From a checkpoint of a small model that answers yes/no questions on an image's attributes.
Model: 4.4M parameters, 64-pixel images, encoder arch efficientnet_v2, encoder norm batchnorm, encoder activation silu, encoder depths [3, 6, 3], encoder widths [24, 48, 96], fusion encoder width 192, fusion encoder layers 8, fusion encoder norm layernorm, fusion encoder activation gelu.
Training: 4800 steps, batches of 256.
Data: trained on small charts drawn from random numbers, 101725 training examples, 12.1 epochs.
Rows from block 8 of the image encoder, named by matrix and row number. Each number is 128 + 32 x the weight over its row's rms, rounded and kept within 0 to 255. All counts start at 0. Numbers have three digits each. After the name is the row's rms in percent of the matrix's.
# convs0: expand 5x5 conv (encoder.blocks.8.convs.0.weight, 144x48x5x5), inputs 16-19, a 5x5 kernel for each
convs0.12 098:075164165163160114143124120148144090123105147113097161104077128077124117072137133086111106133128140130144078132171150169108171124169172214165141188154136149177126123116143132095083106081091088124065055106086095098057122127155121129115114088107085121122073051098167127041125198162174129124162088083114
convs0.13 093:127154163135164108136118129136147130170142138150111133159132147119104172146155166164140039128176152141077127157111080087161200133058075201209149104093109117115111137156114126152144077098142143124084114119159114100115122108097110135129133136122129134126114100117095126111112120124079113117115138126142
convs0.14 106:070160129091105100153067039090160130103117110148108181185150096085126145107150051131104129180084104101147113057064062125199132071093109195163156187182108167141109154100152125047105166157160135125200129181175068193086134160110164108116185132185102109137141128109102099163110130041030082126158119080130
convs0.15 097:117117025114074118186081173124092158100121111143201115140160061190115114119136101105086118105118171108122129104139119133158135173170154178129103129176160149091156154130141097176124092105129136126121123117151119028140152107139175124185184076127046198132099157027145115096153057152163070171120095169093
convs0.16 100:093089141106109087096149195156153158114145122114115164101080132102183135107139119118162129180066098069110159116065081136134111091140164119167097126097107128089124138101112155140132126130100100137118098116111094133094152151149155151214158114162115150047110127063085061143090138137149079066113127141114
convs0.17 097:118130134180156110133136151143123103193125169123114108107124117163169116132101089098105129131109070109101136146099123142111154150167134109081119111125123089075155155155114134171158083142166175161180153066131160145115148147158100094119164109153173113099131057135096154150188138086086100127095138156089
convs0.18 094:122142210171101143119212183074118073145159125094101116187130101155162122081181163141159132155091102161110110087175152127122142151143127109137125109116134133154117094134131174122111134107145137138135128153129109109144153095134099063110136161084060122133137113143090167096129134092142108052123097115121
convs0.19 108:152132112104130166132105151133130122087117137069084113167171073127174180163215174165132142144131178108104119105183132117164121191137093111083122113151147118105103130147094093156102178123143118129114092108167102100104200188111153149154080098105153109106206092169100121152150150102220149151146055117131
convs0.20 097:135114163155215109116108074137122047151120163203121125112172200107103098151091155072161106120133089138092127130097079105167148155160104104097146065114135143177142201122185173103163172137183142131131138148122138186148125123120055125050151112119126067148155154157107097171092104053161150063095097148104
convs0.21 106:105141161149097102069130173107156089133110108128145120073133105209214062108113098157149146119137188198163119159128196146148198112156147129127102143102146153158152110140118139152112136071121125129144092084113166171122148103131135120051120142118144161124098101144128105123134175191075075112113124087087
convs0.22 093:063160097091091105182118151111077138163104096102062176100098127104188127148112100076132189141069115110167109061085131164060121087162158101200094179165130145102098074135139126146102127167154180130133098141152089136104104144095152130081121158138078109121131117113049113121129187083114152080194132110168
convs0.23 083:096145149100108148173165104140150109108091114106098111097108122126195137161129168179142111088146122160115101194156160096077082074068130094069034055079093105110069104157192106075099142163095109092125123139123123145127160133138134102145161147139121071064134167156109157104111138046122106112136074142144
convs0.24 097:099055099129138146113184164100063099136104106070114135125163145128177116141162162127166144114112091129157143101143134156112136144142158130130170125130077098129150080106092161206115087112152174127071101143125096157096177148070071166153050122093190106089122135227152100083130214154091084129120149111116
convs0.25 102:089098138107130141125128139107073039057064144158093138111125153200127130119169174204132146136107124106118143151151146156178149127156154097110110157136131113134115097177173130127093149076062109136100087125132146145156157088168146122152130148118119157070124168220142152201154174057159176135090083117117
convs0.26 099:120092140120112118177099115104135161117120087136140133156120075109182137128144152152163176173150148127148157092104098111113122092094136082039049075119074109151172133072119100103149118125101095099104067087146097112113183196134113083109083174111108132163167111046133099092145116172071104196121116110146
convs0.27 103:151074094118078158113114159173129168171093100131140179132147080095083093129120115129122168133161163100156161169050129136173084086149113125110133140107108116122061101142130106113139151102122141126107122157107094114079146174140146123119172162098178152123136112163141122142150197147084109114147114083112
convs0.28 099:097098106095098093130171132095101114168118098147135169108083150158144136066170150128133092186175082093102128168054074148135171085073162158121172107179108079100074119123120145137138127136154164119168159127126072141151148101098103138127150076155180122115106117145104105088161165121146127115115138138114
convs0.29 104:106097148146120121089141164092104086124124093155112077110126139122103114129174168189090157115165115060108134194219118140153134194143148057062129133161127141168172154118154181222158084119123114135108149116121121154184130146110123166149114119139137108071116106100060104141137133169164148077098150117110
convs0.30 095:161088086148119167124127147105091052066103066181121118129053150121075129123061171128131180126190148137170172198165123173125161082099100175216141095182139140100134119116108071100107128188137177182100153072161167110126094160163052073083101107098158116146150171139107197202158101112157110158128157142065
convs0.31 104:119144174136127105110132125151121124189107109131140146073136051104080084151139088141043030126091109084083164122116104132154157162140094160121178145101138138148163191111095076100129126129144122133110129159096149106141117075140177126089120123180141113131105143107122148122113054111144104132142171140083
convs0.32 094:083120115146144149110151145144137179092118159106185079155148093137087173118053109124147077114189092149116160133126120099129150157127077077165091177087107137145148119114099174149103107138133060135107138137120167083129066126126129116041090150092103058062136119072065124120178126143121134090114116127227
convs0.33 104:109096126158157109139152133152104120128100124093128128101095079111117101136128143183139118068034108179181061000012107174123067015111137170141139145170099082132161144132134138150129147165166144145146158158152121135131140127153121138136137146122078083158178133104082099150103106096124139111097147117102
convs0.34 103:128099169111121061137151131103118084135126113154047086105076109075128123088094140089152071129111139129125125168093106120089212091111198093186126129156125137166113095109118140094103121109090088083150045077110124137086099119089192120097160105205109145194081134128131154063126175143072145132181096134112
convs0.35 094:168138144114138066095137121120176131114140103106094060113150103087098108074145114157144161138141149150149156170217187171159153205193163158128147083136127125168181127110072127166117127090108165124155087090110091155121105132130143162160157135094133083180106085127139134108125112149163136131133130161154
convs0.36 100:151109168144241165142088114133145103125131124130090094111118159154134117121173174180150121112142135151161145140162143184158149099128146085123096072113131073127128149187089107122118154115167139144136138112101091141185132110137115108118063148130140114113179156134144134174168124113097138079156136142189
convs0.37 102:094098095136112075111116173150110149167154164139154160127144115117141119118138147156129135130174211100089199140105098101145114055102120169152069099108105131148123121079102120118108123158171127098132138134136116109103110136085113101147096086119151190132098170145126120152180136112101122149145108108130
convs0.38 100:107119155118161164144134136180179078184145103162111174155111123119147138159181152148142092169154086110127103194127133150139111047120164127091112108166107057077075094105124134118119172112131153077158144207157063101048106129161131142159149146163090128099098099119099130160144119024097118140179157156089
convs0.39 101:177152155165137128121130124168066094065047132086133138095150095105125147136099137113155192108205161159167150172112131115079076053121118133099158128073166156138158174109117127104162108115125160137100092129137149142157123150148095150109104090139128107117120164158157199154165170156176180124136149149071
convs0.40 101:137135084103089037140138147102042106122116102108088075080113156079071098122155137113174207098151089121134074132145139172110139145144185080149199167135109119101113083118148129141155156113111156089162124093129079165100095155114124125097146176143137129146142145143162123128106089129125153135189168142083
convs0.41 097:130097148127100122135153131092118145153129077135162147120085090125111129099150134117067074152120112083071142111134152094119128092198115087146139194134055086166163151074125159126143097101137110116083105129110129106168108111122083144203163091124137100150070082141124164105099145127201156113141143130157
convs0.42 106:129127146143154099104201114104144057165135061134082169141072097074122183126111116121126114142171089127149117232136154189073137045136169118140115097142111159152159176123152151108124136120110126073104096163121070094110151185175170132141151094172145102144056166148089190097145121054109106159137123122093
convs0.43 102:063075051104104069098137159130081133148139133109096089114127137099043082117146094137111115135095154139138116123151134151143094141150145171155204203195088113090059072095136148127127084161171141152147171136104132156152127106124192154166170104161118109149129118105109124126110101160151119124111165158145
convs0.44 094:140090062095090137137143129133150059093095127147114142146133168084110097139086140110140136156108117134135159186123152152136195214153169189168167174212163102096118189170133171171159146114157106104146089175095112173155194167160107177167134160154183134101124115204120155107082124149156099122123129163128
convs0.45 100:134170165135112115125181144116152118123133098140134159141100052099086054078066134112145153113122117130167149140109114179178118131176160136122152199159138176147120082107130148116127107112157143119137122093068110179155171104122143105130057093125103126113078146182143115095115134153176089113124126182098
convs0.46 095:107114137108097079101095120092114138116145175158122136110117095151122115160055099111135143108136161129078079102195135097081093191095104079125138140111145136123119087099107139135140172142092163172172110082136133124162157158133111092100131132154155166144142159180130104115118168092095092182139082221140
convs0.47 094:094102118102113134125142115103120096112143104119155155120111131126184121097126063117099100110152104132076168162137102099146085107068122153158115157161141077123137143124075133174166131051142172177165136139156121127131128146133083133132127113049157156114090141223151063094100125207107100147132079135169
convs0.48 096:127183101099123081199218132131084120255155073127084186151077128121159155088117150180143147100117126136166103120192185189102111156187158138131196188180118106067121139122127128154176129141206178128106151175132116152145165137117090097165181150138109136165161166110133140149177134141174139166120106114097
convs0.49 104:146133166151129075106173099142116105174147118108098150193087142097093177123126071087176122076088086120093144084100107088093089155149123131117105081094155162129149110124128147134132087092167180124136142186166129097135092127087113098087129130125107076165109183150134134116129165159164168129116135132120
convs0.50 092:152103141135122136115164110147137098108074146139122138077146134154169097153153096133196194134122100168204138115141133170137138131177168143183146235204108114125157096135161146148107131139104128123123126106148101132160125112100128140115085147144095097104113113083146115098149086104109109128080149122081
convs0.51 115:111087111137150091094155139120122106155114108137115141128145160114158135159136116123184155127096007107170119146033013135116160141066110137153127113132116114100151129101139164163157103118133185142102133131151155095132153155142122140131130151145142087059137072116134042134119118152095145146111117103174
convs0.52 098:170131081058114121119066091199149150046069204113176066097208116151077109199213197094155129186152092135107167199107124123199198149141112161162193135121110109125131154142102114142172180136094125159111151060100162083107129115144118121140072148074071082061126042131104082136110113085145134108096091093142
convs0.53 110:096111098072062129145120123145121124146158132098117108139082095121125094084163107143153203150138143109137161142162110187084093104094155109130124112161086136126081085095105111087098103129127169148145202146157157095168181140111117154054140140091192217157110119146168156083137055075098125142118090083100
convs0.54 092:147147177182128114132142147143140133120147118183171166137098111157194141159153157171180173170168175169150141085140088109159103099085096146092102083107123116115123157094063100089075115121125119143126125141140152109110128106146149135109118134155163133159158103113120129120138116113105115152122115085108
convs0.55 101:174116135122104149066171125059171116212094107131115156107128165142185165129169135133103099157138090116153154111115145125136090112122104128071102100137126110138118139120106173136083120100187132122143167177114132172151136124152130134150131135102183158081173104111094141180138123078120156170157066080138
convs0.56 099:145138090127142085128098170147144124166179156116092169090119169095133081156182175181145172153171154140155126092075125123137132084108169198121145141172111065122112095109071080123131154112165148203150156135122156174146112081123120164181065129113143153091143201189135067117113114058125172140114114119114
convs0.57 099:126121091123127129171167140125113166242173139129133157134100105150108124111105145115084112121141153168138113144193186137135169178195101146129123146113111104118099145143112140120168151152180149170122146146119144099142141090088149115125142089139115140171143114116134144153160155144170135149128138137115
convs0.58 101:084156128156122106115150098104235103139146119069119153141130091165227139160112113091134056146135150155112123138184169111154148174127126124093091125132100154158171170125140171127157158085135119066078121177095100133165225119052161110121093094089080156113148070162131142115160197084106074192154085168102
convs0.59 107:114122068123158092094088125121167125088102114110137076099108114134152156104142128147138180114126150118194115118159161174144167188147134185132182193212142145133107141124088077086086152135128157126088142079109166070168095097101118092169130097111136150103059078091160097065092136165127088112098142091063
convs0.60 093:193133092051154132133101133116163184077063089120134094090107121138084091180089129160124149074107191154110086074114112113106068082118136119192125100093176165090107132172116137122109085170083080075148120103083106151117162129147134124204183126059151187189123138104090066138144108073065093128163137145076
convs0.61 108:092143134079121149108110162081159118143210135111127124179119097109139150177179100109159128158073101122118126135089116127141125130127131142143116127139131117145097128134099123141102129084142170072134049098139097156136127118125130107082099118145170177059144075131255051100144153201096160107126134094114
convs0.62 102:101167104138099092160089127144111134162197166111126115176159132158150167125139181193134107134156200112074145156102085096129138123132126160176139168133107138071084113096165075103152131185153159168111178163086097117109121091088097080132122153068115171189169071063082126154123063075159132112048108174135
convs0.63 093:105129149118113161155148136119140161139167094146094148127151139083106142143135149096112096162130140124107094117146133091112107148182129130157129188048078120110139115124186113154151102138154105077094103162096110144055109113132150138192129097139068126091123066110084080129155162142114133120202180126086
convs0.64 102:086082080149138137103090150141109109085095117111148129132122118198130175108097141178147144117120171178171108151217154131178153118099118175109094070126119100122123145078111098114135086127098119128081122136142124130148152167125147184179183155065125176195121151156183138101204183156116112075130122078100
convs0.65 104:121135129152113127106160146070054088145102116112158138072117110112124085138080117111068132122139157126141119122145170155150098115155127148104134124145154131146126113145143126104081115136116080128100128174095136109130150163188065080079065031063065132083022124142112223115203189134191130083123131123158
convs0.66 089:251139110094127208103093098158182113130048132110119118080140150158117098141045082115146138128179161174144136148158183155148188188185254112084077158161177134090092049128078094092077141124134125101103122078071056095133144150116096073114145087095138132152120148090071112136087092139149147144116096122100
convs0.67 097:115107094084097091091129149112125088130124168121160134084167124105101100123185169117081089148130108077112162186112092183123152100117158136154076138146162162131075103171147172161139148098112089173091089052096139107129095131137088093085130130048073124092132117200161110127148134123027091115125106068098
convs0.68 111:076128114122113106134119127066116118135105039057117176117103105080121140121060119126105102071062172111121074074170115137092100126125159131144140163118134147110155120113122074096089123120132092087072126163112120100109076145173133181203179154150120137183090102171087162104128160096118105141144201073086
convs0.69 095:135141098100085147159109115115108151131094076169090158129106112097151155160095114114065100152074153108160150102127107119117164066161138090147073093120102105151113154116171147119159080157137190117080171145190075100118169174080065106114129110129105133129123177114144103137110079087081131190177151080134
convs0.70 105:194098132130097141091136158096119132108155131123041082133118214110070121197044106119098130071155129088102160116105103136100134143119153125136080160128126109144147144105092107125098090118167173122142101058127129194120150127151089139173149147141118143102149105148149101140111116084092186140153113080151
convs0.71 105:078125152088120122161152083132091127139058135103093062055109145126149139109118068052101051156147130145116145122148128083100119153083061139165169096059086107144105115130123150078122127117136090091161125157131152078092079103145179139081124103143110046113121147105080162146097160167149162153136133068110
convs0.72 103:165080118180174120100090130124145158189160139190176152128081129173112148128189148147140135139111170122133123102117128130150118152110144166137107072119103128132152151088113108129089117145125157152139160058108108130158092117110174161088095063079120119107122069126108126141075104143171156115128144169175
convs0.73 101:194157096145157167094086100169117077096108101090074104104103156072094074080114100127143143132130140155129103102108126161101119138116153111099114144156109101058144133156156141178110119135176146102120153165172124139138117123110115087179143178087103138126169196131115120140128114148151161087065134167144
convs0.74 092:149132165169152178139119119114114205186146138061144170132162089143131064128144101065145161130112104165176143114100135163092113075089100110116100107130104108167132098093092119123095092134130156137090099094112076129168126161104154161107113122149165135158124162153078122085151175080125125128171093170142
convs0.75 094:132109098113135134145117146132116123123123111125103117124079123146124122138151123097135124069062096105101080035022061115080076096075151125107057071121113163126105156173179117116149169160146145137120170131126113150162147129141115089136136091088090082128091138101051088077140119111110092139158133109110
convs0.76 106:145079084128127057028065093110221173128161085125126119174161094085121101146111138138136146140184134169157162089124131158176137146141118233176188162108133110099116082086078072100104195186138117101140165135156143111082085145128112135136124144177146102156177119115153050141115131097053127130131086130117
convs0.77 110:138083108125098104083166112098074074217125151103127049125137095094085182109095138139170129093172066179155109132020147135119124079171085120090138154106160120113109095136125174092076118109209119104148135116122169162096139134140185163129153195157135095176133149078094146068126077135153085112131144144119
convs0.78 109:158185155155167118119119153139125132138129159125119127135107091118114101064081049009018048138117083045041165188145129065156188161159143160170158148163139159145160152093093101108131112113106085117138108136107096135123132089083130098086082110167171157104110169184201155131132163144136125116158152139144
convs0.79 095:122126143201092134124174144119139150200108121154122155132138159160126122143112123131092134092072079119147132106071136131103056062099077110071049101100137144123130112140114154134094134137161120107118110097102111121146106124136165084162106187141114122124212148099062097156123094104108144184118117159152
convs0.80 100:140117088143187095089059098109138198167188122170099110150143112036123194133191128136146121186155163168104177146114151097167186158177160172180144171166094137125131167118143131148196090174124191145145153153152105130103135107079135110117128025157119162176039113117161152113055104129099073103144149135143
convs0.81 093:157172124084068134111088136089138084056113108210132149128130167169162169125139133167140145163135169147161167088106116115186092107082112120146107107168134148124117108122162083110128151161098125108138121119090142112117100077116061081156172140074124144119101076139185107122029143108100111060135154121119
convs0.82 092:176103122164167106069143103086073088091073109157174103123124132139057152125159158119155158126117101161131123143066145121150175138133129136202183172129173132138121115135081134137111153115151181101154173143133098173162110135148182125115092131251166155141160173167093125128120145092064090121133165136148
convs0.83 106:088063185121073087064147120093125126108115170098120055107155137143072144127161154094083120126131085143095142120135178079097099160141084096106147139108137097134131120084036135096057094077116102177174148116117196118164113108115127175089128125173242085160172159176088103100150100142158089163072179144107
convs0.84 108:124181159173113108182179152140159111081091139155112070073123172142128175136166132150163195160169145148140168124130106116121108076070128096101066114107112130164107112110117166117111131090104112102136139168154107107161161154112133144128090121132125154137117134166177119104152160144122120135103084123113
convs0.85 094:121154141103117109111189117177077041126080132151063161107160164117132090159192070101125134121098129097112141128159173166131135151186105134142128131091141162117157093116130134147151144136132091182139134116085159126120114125180128094129110176114094092060113165162179151113135088143132160122131106131181
convs0.86 096:148129156149149151096126125134113092095139124122130139117139138137124113146052084041072060094109107125107148174192143103165188168119059135144144088034135120131148147150130122145159091117091132134076127140121133115119139147160085084078111123136110133140146162181174116125162161137092094186177170129098
convs0.87 104:066084117118121103064112073128138113093140155069065116059067082137143123043042139145177165086164166189120102138160181105082118122159106111119089155138092122120104085085087103082105101176104123207139127114096117119216174126107194136130104185162121058091137160078136141074199110159154035149121101134068
convs0.88 098:090163128155143095154137100146151123106135149166169115194140165142106156091122132135140152117115112113130108137119078077094133100122119141138174161112077147165126119081121143101145112108122085129150145129076114147144123111114175163128118156177124065090125118119097094122147132094080163138143159155142
convs0.89 102:173156154182102174120143128094114147162087100096145159054070144150190074136185143135120154211179130111160156155080126130185164104120119156167108155099121128110189121091057080149112121120094125118096121103095127090103137100144092134133077132132193159030152115220143067110102190171096095099211106089137
convs0.90 107:155123116065174126121128071168161186115069205116192092064216137184091133220102168111168117138142110143074129145125189091173188139156032127137151158087179052140100170160075123075161164101124060159118116095106134138131135175169069113086124099117095121140138105097120137151123095194134133104144141073111
convs0.91 095:076149099194150149097088104095143125102084086095079052118075100107125157090104100101114133132092156157198178138154132159138125155142171146158155142164102146135175153113090118120141098128157102128067099086100089108116119131116091133116108109068157232172143050070182173123088089114117168170177170084173
convs0.92 102:093117111125133130114191131189099138159067158113167184131118149109146154070086129129138179121153114151124136149128191135152076045123158081031114104180132165121150116067162163159150136137125082113115141165128063141080117134105104098193128067108080153129079146073102119090077099073140185038095153142143
convs0.93 096:161151138127099129148127145111144141124141131139147119144125138096107133112160051060019091174097079089177159121092097225171091084104232150073079127212133126155157135122137149147147133135146121116133146113139123133147105120112159115112103125175147167132133157111128138147171113115115153145093105129150
convs0.94 098:153135183147046146085095202145104090079123212174194135118105129182137139104114112103107150107113122153185157171136144140149162111158174118189110082117116103082111082164111075134134099121126128119136116145160113101075093155117088108162081111078144116110156139139091087123046118146178195122145155146141
convs0.95 101:164127155157068150119123131074147138152150095121134135121093136152162108071116141091150172083181143179200082165153151172077176168093160155203120065126095142119073067130171130089077136161138043045154174112069099118166158135140150169090089166113112073084163125099053096165124140077102166164122068092112
convs0.96 104:214108083156134197158095199134133140151109080114149150114147163133133174150151177136092115069168102081147112166094104146157208159178132143156151128113176133105122086198098052126121178129078099115157138135130147133117113121146144131131138078057083146094128124098105169150170154141186088172057063108076
convs0.97 097:139114087128105172123107139148154117103117123143133145148114074149153131115120100153097103089067130094106111092154123108071095147206135137121121197119143155150170160151113137158170164120161127135140123154132082090120135137127098091132126075112109135087095103131136102095136111144154142179128083152104
convs0.98 096:115175116075117107148103097159153153081100111094128042074134075169122107159125114092062127075048089041170116124127102189147134120109186110118127128140155188117127091143165082112112155143052106116128134079085114121136066104122111115178167166145080137159112142087155153084172089146134073126094133204080
convs0.99 110:080084106142127145158135107132255237132114145069126119118106072098102124102100125140097121184148152110100099113134174154124179206137120148126118118130123127108149148142177168104127183170137074105197163053066129107148096120143126126093124104108077131105094059053174100108129137111105108160144074113123
convs0.100 095:147139154102143158134142069178125109101120174167151115147127119116105135117160192149196144176174120202121145160182137116078112113096119094153127130110142147108096141103121109096165153099018082160100114086084117166133097106088143113129116154042098116113102148077133086126068098038069139108135192112151
convs0.101 105:095134173131148117147156112090118167177098085120116151150104111084096156093120136133140176176096136135187076145110116121076121111093065096075091069050133124100071085105120151096065049114197134105096110121144121116115083099124109150168142070125133105095091138171156111137104124166068095122103168091136
convs0.102 105:132148160077169099054133052145113106149095107131104149160190192114148145128099078096131126111120097147143130065140153147067048112087152114121199160182166114151135113139053139126120140080166146104142148127136133167144131127116065086081124105065170123155151171161199172170124084163122113116123179213114
convs0.103 101:083101099073109107185251153117090136255219098107113163167113135132129108145112115146159171095153182128160157154182169161140175175187160176157171175174129101117147124126136160162121113142179193123124143109114068128128117119097151170161141138107116145128120118061111134167118114144163175132136125141119
convs0.104 099:151137035097126122116060098107126129084103100117154116093117157157105070109102045146108191100067100062151157111133080115144152139126166090109122107116113149127124144136158136129123133168088116124118128104143127102151135171163131125142131057152118102151069144107121151070116144124159147112110168207124
convs0.105 103:128125098122127097121122102176112080110117119180088146150157124183100095148106132143101133115162134095119113134094141154149169108106168159169100103137151149146149149141107091092107148162145132112130131207155085138120146095076115138123105130096102168081124118157141095097146193132058120112132140063136
convs0.106 104:150114166101137103108182079127180141152102139141136160134155140105160166100161137133168120141125108147136130149073176164149184099175134150178134149124104183166144088087152173164135092158124129100123169146123098137193191156190183168034183146153143053122097113124035157169143169029146110183170044160161
convs0.107 100:154095172152095134118166122095121080118123120141104094120168167093089083156128180110114091091136089142121178174112150159110146112148088037128163180079136079113107123150125192127151134105183156131137120144188172143137113164158124166169122162080101100076175130167102057152087212118144176040139167117142
convs0.108 097:168104089107172163052091146155125116142196147060133173146078118170212159096125142142097066148158113087104178178087135158174135077134191120124134142107094104098121189159137101143119098119135147141099135137126103119142142181105101153137161142139163168131143128155149148138193142139155161164113140196171
convs0.109 094:120091111093063168085144109133109098154144149078054143153219143068103178138138135202182122137136120137074157169059156072132168082178129172170120115113112138113123125105119155152111093107136128131118111192153109097157170195179116132159192187109149130155135100138109118147160188073111177089140059092147
convs0.110 097:145095148214197155153093130128137128083090208140130097115175143095114147156094120106106173127105133119159126108114117142090105109154145086167166117138137108111177163158170121155114115159101130157127118077086101118116111118121177160154079092164107181110097169137191125098114130144141090132103120092011
convs0.111 101:108080143119144104131176106115056146147122094073100089133109144133079137158165132096151114114105090101131111072135100165149092192059175152114139124203128114098164160108138155144092100161141107068143101095136123120092072134079142104125108111096164057099133134156061121196203205194088143131079137151112
convs0.112 093:110144110086145111145127105142205131151098113141130136105111132154181147116155126083158154154130076122150158169126146196163184130158161192152049153213127094119157142098115138167131143124125136093161152107148100125147141171096075139122115122102159169103116076178126110101101207174133107151171099107173
convs0.113 100:121093149099106145121146082112084081142119179112125103082131113164128096139134137119202158098170116178135132163114174168181171148122142143153159141134141164127115145133165110110134116104153085140080117093129162163161137118137116089107135063142141167173101183183061047072135153111050069124168143136137
convs0.114 109:149170079043148094128167059130071080103087168112125215100067171165178132089130136111117106131156132091082116145125103079120076148104124133113084127162127148104094130117105131043125060129132066153130167198094124146153163110103096139156179163119147105166174155215089189127142105093181147125109091170166
convs0.115 094:131144142169185128143134121115134166095122093125114098131122157175190085102143130107094140148123103099154175156119141145227160111152210209169146102188109111101113112146135108118129140173129126129141161129135155086100131109069143153100137150131124133161108118084086135093145164112137182160109116177152
convs0.116 100:100121068140088100148107156099120146071117088107150073055077122177095078113100103132083091100139128074073115128147086090133109124099117133100135131157136110064129130125110081163142132151036175186133169036078167100132096075146153112192126131141095164091151167089199091134136085148141079148136171202117
convs0.117 106:118104098114138142101129130138121170116104110089122110136124066066177190178110130132147110123147149129135133120091078111127166122095106133131073148161091092113139122132113133163137129216149110099103098067103167118133181181110129116130114113084073092139113094096139176123096161162099112104136118135177
convs0.118 097:097113177195098096084148207109108092125255162134098163220157114083164164097171121158115162124076165108189116100112081168155128110096149146122079124118114124145148096118121159152103129125120132103116083140128111109128146151102123120141120122120106113104096128098119136116149075115112108088094090128104
convs0.119 100:157170141167142097145058119155121111104154089155143097149113106083171118142091144161146095097076191101084144072219064100134101210028112178116157097099173145113143137135143098157122122154136154134143108101141164121102120121127125151135123145122149100050096119163166109124080152112081091151164201103141
convs0.120 100:139164142093193162153119089171163150144147162144180113122185082153110072155091107085192115057078083157105058066135180147108053090166134130071036122137123162149132131135115120122149114136129127128096143130133153089136123086107093073127156144090108120156138090080123163160131095089133149174116107121133
convs0.121 106:073084101098114095076089079137187159111126151110113091113137105133090086130125144156088079107111134079071101153154146138107144107133084145088148133103082069113180140159139138131146203142096112188164153146169164146171207122123154134095084139141128123115167051043073109175140105087122140122171178187153
convs0.122 101:146123120108126164124105078096145107107119130153135100138123110133086082109091146098142097106190194149115138198228162143147176190134121157138152131102134158120135130115138121126139123101126123132171113118138117115140124120149032088112106150109163137098192135109074082188153138088106169154063073138162
convs0.123 103:094134143156126113143177113152127135141105144131130128111099114113139152085176118076123191175101065116167165061040134150155068035068152157125063064101127116143143123128112139125114143135143124115163122139129149140125129152121173147114105120134142057103119141132092139112106105115090088144154112127099
convs0.124 098:117134138185152107115091133094144168098142172128163080105111173160106154156123143145130116126165124134100144193144165094142205099155146142170159124144119155190159174129181168144144144134102086131138146135087104139148131156160141102117127127158128102147136156124088071115156162138121160170114142127144
convs0.125 096:149193160153108118162119149133120118104126170117124085110142153136118139087169140100076079133148127099125192128155143201116141114120165157134109128147147118129145154169132138095138144104113124117106047080137078104082113116070071102137116147122159138131190144143180136128084142128131077115152129075126
convs0.126 108:058122150097134118137138125118127129145150141108117141114135069137100121061178175112161155154143108182147156125075175135176110088156149143095173157181089095149106111142131134126149159161169130185110176173100149107157134067146110167160181075125161227178084105131099130086140131130144098149158163172104
convs0.127 096:086175141104138112179111082114120174146133116129153127166123177158147150127085111149172154128117157188164120107083186205120200055136148093146107124056103109122089086110111153091089138127177174076148115125215101147148108154128062099110125157123096095149130060117075087147072143121079109092102084084109
convs0.128 103:122099126084142124156152125133120132137223160151110129178115139099151152092167178106119146150164119089148150158142057106134142102036072119164118092147108112147151085133171172156093149191135199164153173112156120149172167165085191167094153118149140148176087079111151096052098143162120087127126136144149
convs0.129 091:132136139111091135138073118130124106101115100111119133163120137105191139155152085094114145191072137109117134126084098119104153138110111118166090103110103132158149082122129137130116143138122146099115097087133094157103157138121110150118124129146150177136129142129147116141163114142145135080139132115167
convs0.130 101:105084095155125136144160140126119150124116096135155117111112123131115145150147184169055066187184142068064126136171149079099088100134083070103125128110087069077104147079112103094113109122099108137132136139093134159153153153180192172162098107141143134109129139132190153121081119130142103080120159107105
convs0.131 105:106110096150121112142119099071167183098130188161134068119159151123098101167140154162128140134147148123134119128131120079086121168135118107170157156111130103132181158152136134106118102140118082153108177071112145128140142181193114154107031153097110137142207073079185182101105080149188138085142113169108
convs0.132 098:162154095099145166154109112157148101090104103130105123113152151117124134169197144095134164132130120113133125122092069112131178158165111143160179149111086124115117103107105115130128112122086119119162130087162130131156084102146224183088069093118150146069095131125167086106101119157117154053078170147166
convs0.133 098:163107145084122095108141096107115107191131161138122140103155088118108080109053112148151147074115174140133108090151086114101132175143152080088132143172152104122092154125096112108124118117150123184186115155102164137088116080108118088081100129130129130129130147153075118100120133178167132107062173115164
convs0.134 099:149138154113119125112119106090134151130124105129125127118133135151114149137087104069125218087161125177226093117154176202095107162138055105092182153044166159112135115134157081124127128147107113135157168142144209183184158133161136105073133146116144129112123094121131112135087130131112080101123108124089
convs0.135 100:087096116200137170112090173182167156073095164113125157124101158073127128121106089098151169144076084110134117134126104132097126143101084063110146076109104123152121101110113128132088161114118123122126124131130091139124108082102127168147116158137158111134151128141092169134133098128174142098129157153121
convs0.136 097:125117101076082101189131081101086151124120153117113080121137108148142149147157096144097112145075148131145170074146126128171101132106127192095137106156110140147084068112185179142101068144197164156073128122113115123132149150103165106111131096086121100179107173136132131139209163173114146136082126124221
convs0.137 103:152152138123083155108159123076140099162151093145088139123099151113133139171206113113145153218117098158164137094078143160149107120138191198098106133214157144144144142158085154126134142046098100142143062105130143169097161156176134120082122102159162103193089112170157160065105134162148105172088116138166
convs0.138 093:158150155183143130108098133129189130128148188121126143112166147146110111160122136132061058127155164147072170133142109067154152088105059115123121102043102128124149112147127104137123122102146113136124147172116135142170142114152160169160111136148136103105099125123080135107146136077133124123083089148128
convs0.139 094:122162144103089113194161114069082113135125102089100106117138077142136107204141080156129118150107128088104154164115129133158134081112155132086067080105106126126111125092171120127116088169142157105133164147140135146160146094111116129113152144157118100164158160134051075089149100103146131084088116138160
convs0.140 106:132165138130124116185155089138131105150121144154098171184117145087191163121133104183144176123061132134164134103122095168133120073060197136123089081148110141133115153124192147076099163173168125146120126218197091167120184202175138125116158149150093126179169127076128110118121123089064139105112103072077
convs0.141 099:081123119122192072106103166210118121111150195113123094146183114095088159099193123155135073167149118097081150128085095104124106014031041150118057075124069095111114131113134126105163141110111108155128093131161168133111109120108110084091203182086124134182136099125118095086077115049080154119128121150171